python train.py --dataset="rendered landscapes of hills, water and sky" --color_jitter=0.1 --output_stride=8 --norm="batchnorm" --kernel_size=3 --stem="deep" --lr=0.0021 --eps=1e-08 --steps=7800 --batch_size=256 --epochs=27.5 --weight_decay=0.07
Rows from block 12 of a small segmentation model, named by matrix and row number. Each number is 200 + 20 x the weight over its row's rms, rounded and kept within 0 to 999. All counts start at 0.
After each channel's rows are labels from the 100 images, of 14848, where the channel reaches its highest value: "top examples" is what is common among them; "lies over" is the class under the peak. Only what is clearly more common there than usual is listed. The data: rendered landscapes of hills, water and sky.
# conv: 3x3 conv (model.blocks.12.conv.weight, 384x384x3x3, each kernel summed), inputs 231-307

conv.277,213,159,218,199,201,232,200,177,182,174,218,184,195,202,183,200,196,194,224,202,180,210,195,203,173,228,182,193,205,191,183,176,190,182,192,209,206,182,206,202,215,195,201,219,198,167,181,225,193,188,191,235,235,192,188,173,240,209,208,203,195,236,165,224,212,187,205,204,201,218,170,195,163,205,192,215,232
top examples: fog; water
lies over: sky

conv.179,202,206,197,219,210,187,213,195,183,222,191,217,200,167,211,243,204,191,217,196,151,160,192,184,187,214,202,203,227,181,191,184,186,242,168,209,215,159,169,215,196,208,213,228,229,208,207,221,195,214,188,226,142,250,210,202,201,188,209,180,175,184,128,166,204,233,208,187,184,194,164,186,210,163,188,188,213
top examples: water; desert dunes
lies over: gentle ground

conv.327,238,182,205,169,196,206,194,220,181,191,195,210,224,219,196,199,176,210,224,183,227,208,195,204,160,200,207,133,207,186,180,218,215,203,192,201,210,143,191,168,204,193,189,196,199,230,175,193,196,183,162,201,163,219,180,174,226,161,180,229,208,228,197,171,186,220,195,229,214,211,219,184,200,202,208,194,210
top examples: high relief; red mesas
lies over: steep ground

conv.348,186,216,219,201,186,216,179,193,241,225,204,190,200,200,172,215,208,207,199,173,165,193,202,205,190,217,213,176,182,231,216,202,207,241,194,208,201,177,193,226,190,208,196,202,230,216,176,203,202,171,190,187,195,212,190,191,204,199,191,203,196,194,143,184,200,200,159,206,182,210,189,185,203,175,202,128,214
top examples: red mesas
lies over: gentle ground

conv.139,230,255,179,161,207,184,183,229,219,192,207,209,180,200,188,224,232,234,189,197,190,185,213,213,190,178,210,202,222,229,191,205,191,202,187,212,183,191,216,280,240,185,199,194,204,176,192,201,191,230,206,210,198,209,198,181,182,204,223,201,201,175,231,208,197,224,177,186,175,191,202,208,193,209,202,220,178
top examples: red mesas
lies over: gentle ground

conv.7,208,213,202,205,183,219,199,192,190,225,205,180,168,183,204,237,193,198,205,211,208,185,197,193,206,205,194,185,206,189,187,187,193,197,159,192,214,165,184,196,187,181,200,176,215,197,246,197,192,209,194,194,237,230,183,211,195,217,201,205,208,189,214,201,195,205,208,183,192,210,186,195,200,200,207,105,206
top examples: dark volcanic rock; night
lies over: gentle ground

conv.22,207,183,166,211,204,204,210,228,177,151,189,204,237,249,184,162,192,210,209,193,196,221,206,245,163,201,218,208,214,179,233,205,232,192,227,188,230,182,242,133,162,208,214,227,215,217,234,263,197,209,193,207,165,182,204,205,221,188,228,192,177,177,209,188,230,205,214,206,210,218,199,191,228,187,188,199,191
top examples: high relief; snowy peaks
lies over: steep ground

conv.318,156,209,208,243,204,185,191,200,216,198,219,201,186,195,220,213,183,188,206,200,214,234,202,193,223,190,194,197,160,187,230,216,228,187,182,178,208,186,211,229,181,219,182,223,201,211,198,182,206,183,177,155,239,201,174,195,188,207,193,212,221,199,224,210,238,142,213,181,190,225,206,185,218,192,174,213,198
top examples: snowy peaks; red mesas
lies over: steep ground

conv.256,216,175,205,216,202,183,232,220,174,254,187,193,191,152,226,236,198,183,190,204,178,179,205,192,178,247,203,185,192,202,199,166,193,192,205,198,233,158,198,155,182,197,210,216,168,190,216,198,209,214,182,160,188,230,189,194,169,219,195,193,204,188,198,204,227,174,197,170,199,195,157,191,210,189,183,242,205
top examples: night; fog
lies over: sky

conv.135,205,218,209,169,190,198,173,189,193,275,200,194,195,206,158,176,223,157,182,209,198,186,211,173,185,176,209,200,196,197,191,164,217,189,177,208,230,208,200,204,217,177,165,178,178,189,172,188,235,186,184,196,211,184,189,208,203,203,157,197,226,201,229,229,210,220,201,205,198,211,197,206,221,202,215,250,200
top examples: red mesas
lies over: steep ground

conv.227,216,191,202,196,217,226,195,195,219,186,205,179,159,194,216,238,229,271,212,231,247,187,200,177,237,202,198,241,211,210,179,182,176,209,230,208,231,217,204,174,188,188,220,202,195,161,218,171,187,224,225,199,233,216,193,230,163,211,167,200,143,203,230,199,206,192,219,196,201,192,226,202,184,217,190,199,173
top examples: snowy peaks
lies over: water

conv.280,206,230,186,233,189,158,188,206,228,217,190,188,188,201,203,185,221,177,195,175,187,194,229,193,202,213,188,248,165,167,194,176,199,206,174,213,182,212,190,195,130,188,184,218,191,191,180,201,222,203,190,165,211,169,196,221,210,186,255,180,189,184,230,220,192,195,195,187,194,176,187,176,189,168,188,188,154
top examples: water; green hills
lies over: water

conv.204,180,202,189,201,209,184,209,184,203,180,200,191,206,190,229,223,211,165,205,200,157,167,202,191,193,202,216,214,208,212,198,142,185,231,177,195,203,178,173,181,172,178,202,225,208,214,192,226,205,202,199,184,121,226,196,204,200,187,216,202,195,191,119,151,202,186,215,189,201,185,167,197,216,160,188,175,210
top examples: desert dunes; water
lies over: water

conv.351,218,212,193,175,231,182,191,211,231,195,171,229,176,192,181,209,182,175,207,196,167,185,206,200,205,195,201,182,175,172,208,181,210,200,212,183,189,180,191,262,249,200,189,199,194,187,196,190,175,205,187,204,211,188,200,178,227,195,189,201,161,176,215,219,181,194,197,194,201,173,199,208,193,210,180,261,203
top examples: purple alien crags; fog
lies over: sky

conv.24,232,223,207,184,185,214,235,168,225,190,198,180,177,184,204,182,210,206,237,176,222,203,208,172,214,208,198,194,215,204,189,169,210,197,188,183,171,210,209,152,187,186,195,211,169,223,177,181,182,205,215,175,176,189,186,187,196,161,171,206,191,227,198,158,166,211,215,191,197,203,251,190,214,198,195,191,225
top examples: desert dunes
lies over: sky

conv.355,191,177,176,158,211,222,203,183,204,232,193,193,201,192,198,191,183,169,181,213,209,171,194,206,173,200,197,193,209,222,193,203,164,219,199,192,198,162,187,187,251,182,218,216,209,224,214,211,185,218,223,208,168,189,206,155,164,181,168,176,191,197,210,187,191,221,181,223,212,191,178,181,181,212,232,201,235
top examples: snowy peaks
lies over: gentle ground; snow

conv.156,194,210,232,201,199,204,213,178,180,199,178,153,237,187,220,217,180,211,187,197,227,230,192,175,216,237,197,201,205,189,186,202,201,240,204,190,198,205,180,164,201,172,224,192,242,239,228,200,183,201,243,224,232,180,184,241,217,219,168,219,199,201,203,172,176,196,218,198,208,209,203,212,224,187,213,184,246
top examples: water
lies over: water

conv.220,194,175,191,219,229,183,189,201,199,189,177,224,216,180,214,221,185,214,212,189,187,192,195,203,199,235,205,200,178,192,224,192,204,226,195,203,160,183,194,264,224,231,180,208,224,204,154,194,195,213,209,189,162,208,184,194,191,210,225,187,222,186,112,189,188,193,219,208,197,181,168,205,183,234,200,215,196
top examples: green hills
lies over: sky

conv.264,182,184,211,189,227,194,190,180,220,231,205,201,179,168,203,241,183,184,182,206,199,176,180,208,203,211,200,184,190,206,194,207,192,197,160,201,205,203,195,237,228,192,198,160,205,204,225,190,190,232,180,185,228,239,168,176,179,219,211,179,202,214,203,195,185,190,209,197,181,204,183,173,208,204,190,147,224
top examples: terraced slopes
lies over: gentle ground

conv.42,202,253,205,173,212,226,201,190,238,191,202,220,202,197,203,186,218,179,139,203,174,195,196,192,190,185,169,182,163,190,181,200,196,200,215,195,221,189,209,171,211,203,206,210,196,182,173,221,230,200,177,164,197,202,169,177,172,193,185,177,163,216,208,185,197,196,186,179,214,211,192,200,179,202,191,208,166
top examples: snowy peaks
lies over: steep ground

conv.343,187,197,193,196,185,226,193,198,210,191,208,173,159,176,187,193,197,177,205,167,200,190,197,205,144,205,204,216,194,210,212,188,203,201,191,198,237,218,211,188,171,182,215,200,213,150,199,200,204,193,211,193,210,188,207,205,204,204,208,227,212,202,104,221,194,210,194,203,177,203,158,187,193,187,203,153,210
top examples: snowy peaks
lies over: snow

conv.100,167,163,210,219,204,204,193,206,204,209,183,219,214,226,207,209,189,195,193,209,215,199,149,210,187,186,188,174,201,201,214,195,214,197,186,197,206,203,129,224,202,190,212,203,187,189,219,225,177,170,194,208,213,220,188,231,215,216,217,165,214,205,210,213,225,174,207,217,207,227,168,205,204,184,221,206,189
top examples: purple alien crags; red mesas
lies over: steep ground

conv.273,215,197,159,199,186,146,212,197,199,206,166,200,197,224,203,192,226,161,192,163,176,169,217,206,163,180,196,188,208,163,214,190,225,179,223,174,182,183,208,197,199,172,174,214,166,207,184,202,163,203,202,186,186,181,205,193,189,172,201,172,169,168,200,182,195,244,219,203,205,173,180,203,212,172,191,207,203
top examples: purple alien crags
lies over: sky

conv.383,188,165,198,213,191,207,206,207,204,165,183,220,217,225,212,139,200,194,177,161,223,204,205,233,179,179,215,201,186,186,207,171,223,190,192,191,185,195,191,168,188,192,150,221,227,215,223,189,222,190,201,215,162,196,206,214,213,188,231,180,245,204,192,170,222,179,193,192,199,230,219,210,202,192,214,201,188
top examples: water: dry; red mesas
lies over: gentle ground; steep ground

conv.177,191,218,212,194,193,211,202,192,203,205,203,183,169,181,189,180,202,170,231,189,193,193,196,201,169,213,217,190,200,202,204,190,190,185,202,206,236,213,200,153,155,185,202,184,185,139,213,213,196,176,198,161,205,178,211,196,192,179,195,212,225,186,146,205,173,202,182,207,200,219,200,201,162,180,205,167,221
top examples: high relief; snowy peaks
lies over: sky

conv.115,201,200,195,191,191,182,175,190,188,161,199,164,140,192,213,203,189,192,215,214,172,209,186,177,191,205,192,188,218,201,179,181,193,205,186,215,181,192,188,218,134,148,177,180,182,183,156,200,185,204,199,194,202,199,185,189,177,182,194,192,206,189,195,197,195,168,173,187,195,189,196,199,191,205,200,234,180
top examples: fog
lies over: sky

conv.23,175,230,206,221,187,244,212,224,195,200,190,188,178,205,221,211,202,210,201,229,243,222,191,199,214,208,217,219,219,191,203,187,203,171,201,202,184,215,215,170,181,194,200,183,184,206,223,183,218,195,221,201,227,184,197,208,210,214,230,231,205,189,260,248,226,188,228,184,198,189,169,193,205,244,172,221,179
top examples: red mesas
lies over: steep ground

conv.228,194,137,200,205,223,174,191,209,230,189,223,181,206,187,185,191,210,157,161,182,220,208,220,188,209,189,217,210,194,235,210,208,162,227,195,206,185,191,200,225,243,213,191,215,190,203,169,164,192,172,212,205,184,192,202,192,172,190,216,185,209,210,217,206,179,241,208,222,220,168,212,195,226,226,242,180,249
top examples: snowy peaks
lies over: gentle ground

conv.200,235,225,192,196,208,198,227,205,191,218,207,206,232,241,202,187,239,211,222,207,214,171,194,202,192,192,185,207,180,184,170,167,208,187,240,233,188,236,193,247,229,189,217,204,186,184,164,217,194,203,169,199,217,215,195,219,213,239,193,180,191,193,236,199,202,197,195,223,232,207,248,218,214,203,213,219,189
top examples: purple alien crags; snowy peaks
lies over: steep ground

conv.372,190,158,201,199,208,137,211,182,188,186,196,204,199,168,171,198,204,162,210,191,187,232,197,198,187,262,164,180,188,184,171,178,216,198,201,177,171,188,219,193,207,194,169,178,195,193,176,202,202,204,189,194,191,216,218,200,239,153,191,185,223,221,241,199,198,169,192,178,228,191,186,183,181,208,209,233,213
top examples: fog; water
lies over: sky

conv.176,202,195,205,189,201,203,181,195,170,183,171,198,227,221,215,204,194,188,201,193,203,208,168,202,181,188,192,191,212,200,189,153,198,222,220,195,192,199,207,186,214,203,214,194,199,213,232,208,190,209,205,189,176,233,184,189,186,186,107,230,177,213,194,207,188,205,204,224,209,180,178,177,184,236,214,219,212
top examples: water: dry; snowy peaks
lies over: steep ground; snow

conv.249,216,197,172,190,192,178,201,182,193,215,183,186,168,201,186,197,211,235,213,196,174,180,208,221,171,208,192,210,145,215,212,201,221,191,191,209,169,184,194,184,168,175,189,164,182,191,245,179,219,177,187,199,151,172,212,210,210,203,173,202,205,189,170,127,213,214,203,189,195,219,206,191,172,171,205,201,176
top examples: green hills
lies over: sky

conv.269,202,222,225,203,186,223,195,180,178,195,195,194,212,193,178,209,200,232,176,211,253,243,196,188,167,194,190,205,230,198,174,213,212,215,170,187,188,184,222,176,176,186,186,216,191,226,197,209,207,186,234,234,186,200,211,198,226,165,114,209,200,221,178,205,212,187,189,204,189,215,209,212,212,237,213,226,185
top examples: red mesas
lies over: steep ground

conv.80,215,216,205,197,186,192,175,218,186,196,200,172,177,169,197,213,194,165,202,211,192,210,217,154,182,199,219,193,199,197,182,225,187,189,198,199,215,161,194,189,182,197,189,158,191,166,201,200,188,209,224,195,177,194,208,211,188,200,213,201,208,179,204,174,196,190,179,198,209,209,196,206,188,189,208,244,176
top examples: purple alien crags
lies over: sky

conv.61,214,212,197,202,205,200,207,201,194,202,199,193,211,210,230,206,210,237,186,209,173,185,177,181,196,189,218,208,206,180,207,191,202,190,210,205,194,218,173,193,191,215,202,207,185,164,191,208,184,189,187,154,235,218,164,214,165,232,169,214,199,181,229,193,199,202,190,198,212,211,199,204,189,191,198,213,193
top examples: purple alien crags; high relief
lies over: steep ground

conv.117,156,213,200,194,212,202,181,220,198,188,211,220,240,221,200,183,201,206,189,209,189,199,211,204,169,195,235,186,226,190,197,193,218,192,176,213,203,193,174,205,192,222,210,223,204,197,175,234,187,171,200,200,202,193,199,184,216,198,199,169,172,192,218,197,215,194,193,222,228,208,176,224,212,201,193,262,203
top examples: purple alien crags; fog; high relief
lies over: steep ground

conv.2,182,189,208,193,175,209,194,169,187,204,199,186,223,206,197,209,167,195,190,181,204,214,162,204,211,186,185,202,182,209,193,201,199,208,190,197,184,207,212,199,229,220,193,182,204,200,234,219,176,189,210,188,215,220,204,192,176,196,93,228,219,203,206,197,194,203,183,190,207,194,199,185,197,228,193,195,200
top examples: water: dry; fog; snowy peaks
lies over: steep ground

conv.84,227,208,210,172,209,232,190,212,202,202,205,227,171,199,220,219,201,219,102,205,217,198,195,215,217,164,156,182,186,213,234,196,184,199,208,219,234,168,194,224,224,204,214,194,223,208,221,204,208,198,207,230,214,209,192,214,177,194,199,219,206,161,189,195,188,193,193,201,206,228,222,200,201,235,189,204,234
top examples: dark volcanic rock
lies over: sky

conv.329,180,184,211,189,213,205,192,208,197,225,203,194,184,187,199,197,203,197,182,186,189,175,206,191,159,209,179,189,215,186,219,193,183,185,219,206,195,188,211,214,208,224,218,184,201,144,195,187,208,212,198,199,181,191,206,207,164,212,198,211,217,191,108,207,202,195,197,213,200,187,189,211,159,213,218,164,207
top examples: snowy peaks
lies over: steep ground

conv.187,185,193,192,233,190,221,199,170,201,194,201,183,176,186,214,236,191,214,211,204,175,193,198,184,211,216,192,229,186,220,180,214,167,213,211,183,190,204,208,261,182,202,204,216,188,201,208,213,225,231,229,178,210,193,182,197,191,241,205,211,193,193,190,220,237,183,221,175,198,186,186,192,163,203,211,200,224
top examples: terraced slopes
lies over: sky

conv.148,207,222,190,220,180,189,203,217,211,188,213,186,188,213,196,206,228,216,205,191,182,212,223,186,178,191,204,267,189,169,228,188,207,198,219,192,208,234,207,184,123,189,188,198,179,174,210,228,194,196,209,180,212,157,199,192,193,182,242,184,167,204,235,207,216,232,227,206,189,191,201,190,189,191,182,179,188
top examples: water
lies over: water

conv.353,207,222,219,217,184,199,214,177,199,199,138,209,218,223,188,194,232,220,206,208,162,206,217,174,174,213,185,199,232,177,235,213,220,175,211,182,209,167,195,212,210,181,208,211,195,229,213,188,207,203,189,218,194,244,200,203,220,174,180,184,173,216,231,196,230,229,218,211,210,201,227,195,222,160,213,163,197
top examples: red mesas
lies over: steep ground

conv.9,221,192,205,169,214,179,213,187,195,168,251,191,202,196,196,200,224,192,140,181,210,193,199,201,202,179,169,216,203,227,215,163,201,226,206,193,185,196,212,172,231,194,239,202,215,221,211,208,177,204,211,214,199,218,192,192,235,193,200,193,233,193,232,203,159,188,190,192,199,202,184,195,161,237,211,202,219
top examples: purple alien crags
lies over: steep ground

conv.35,173,216,205,200,209,186,167,218,170,227,186,197,212,215,210,247,204,229,186,220,202,201,181,166,186,189,197,177,261,198,211,203,190,197,205,195,218,180,195,140,198,186,206,194,173,217,220,182,167,188,194,241,190,224,182,218,182,198,203,192,159,197,218,212,197,213,196,189,181,207,234,205,203,229,208,174,186
top examples: water
lies over: steep ground

conv.326,227,222,181,188,187,207,193,200,209,219,225,215,205,197,190,214,237,202,199,215,190,199,195,197,192,191,197,143,204,200,210,205,203,203,195,210,219,184,165,188,200,191,193,198,229,239,189,207,189,176,164,195,192,222,190,165,197,197,177,188,198,198,196,177,198,184,179,185,197,217,197,211,222,178,215,158,204
top examples: water; green hills
lies over: gentle ground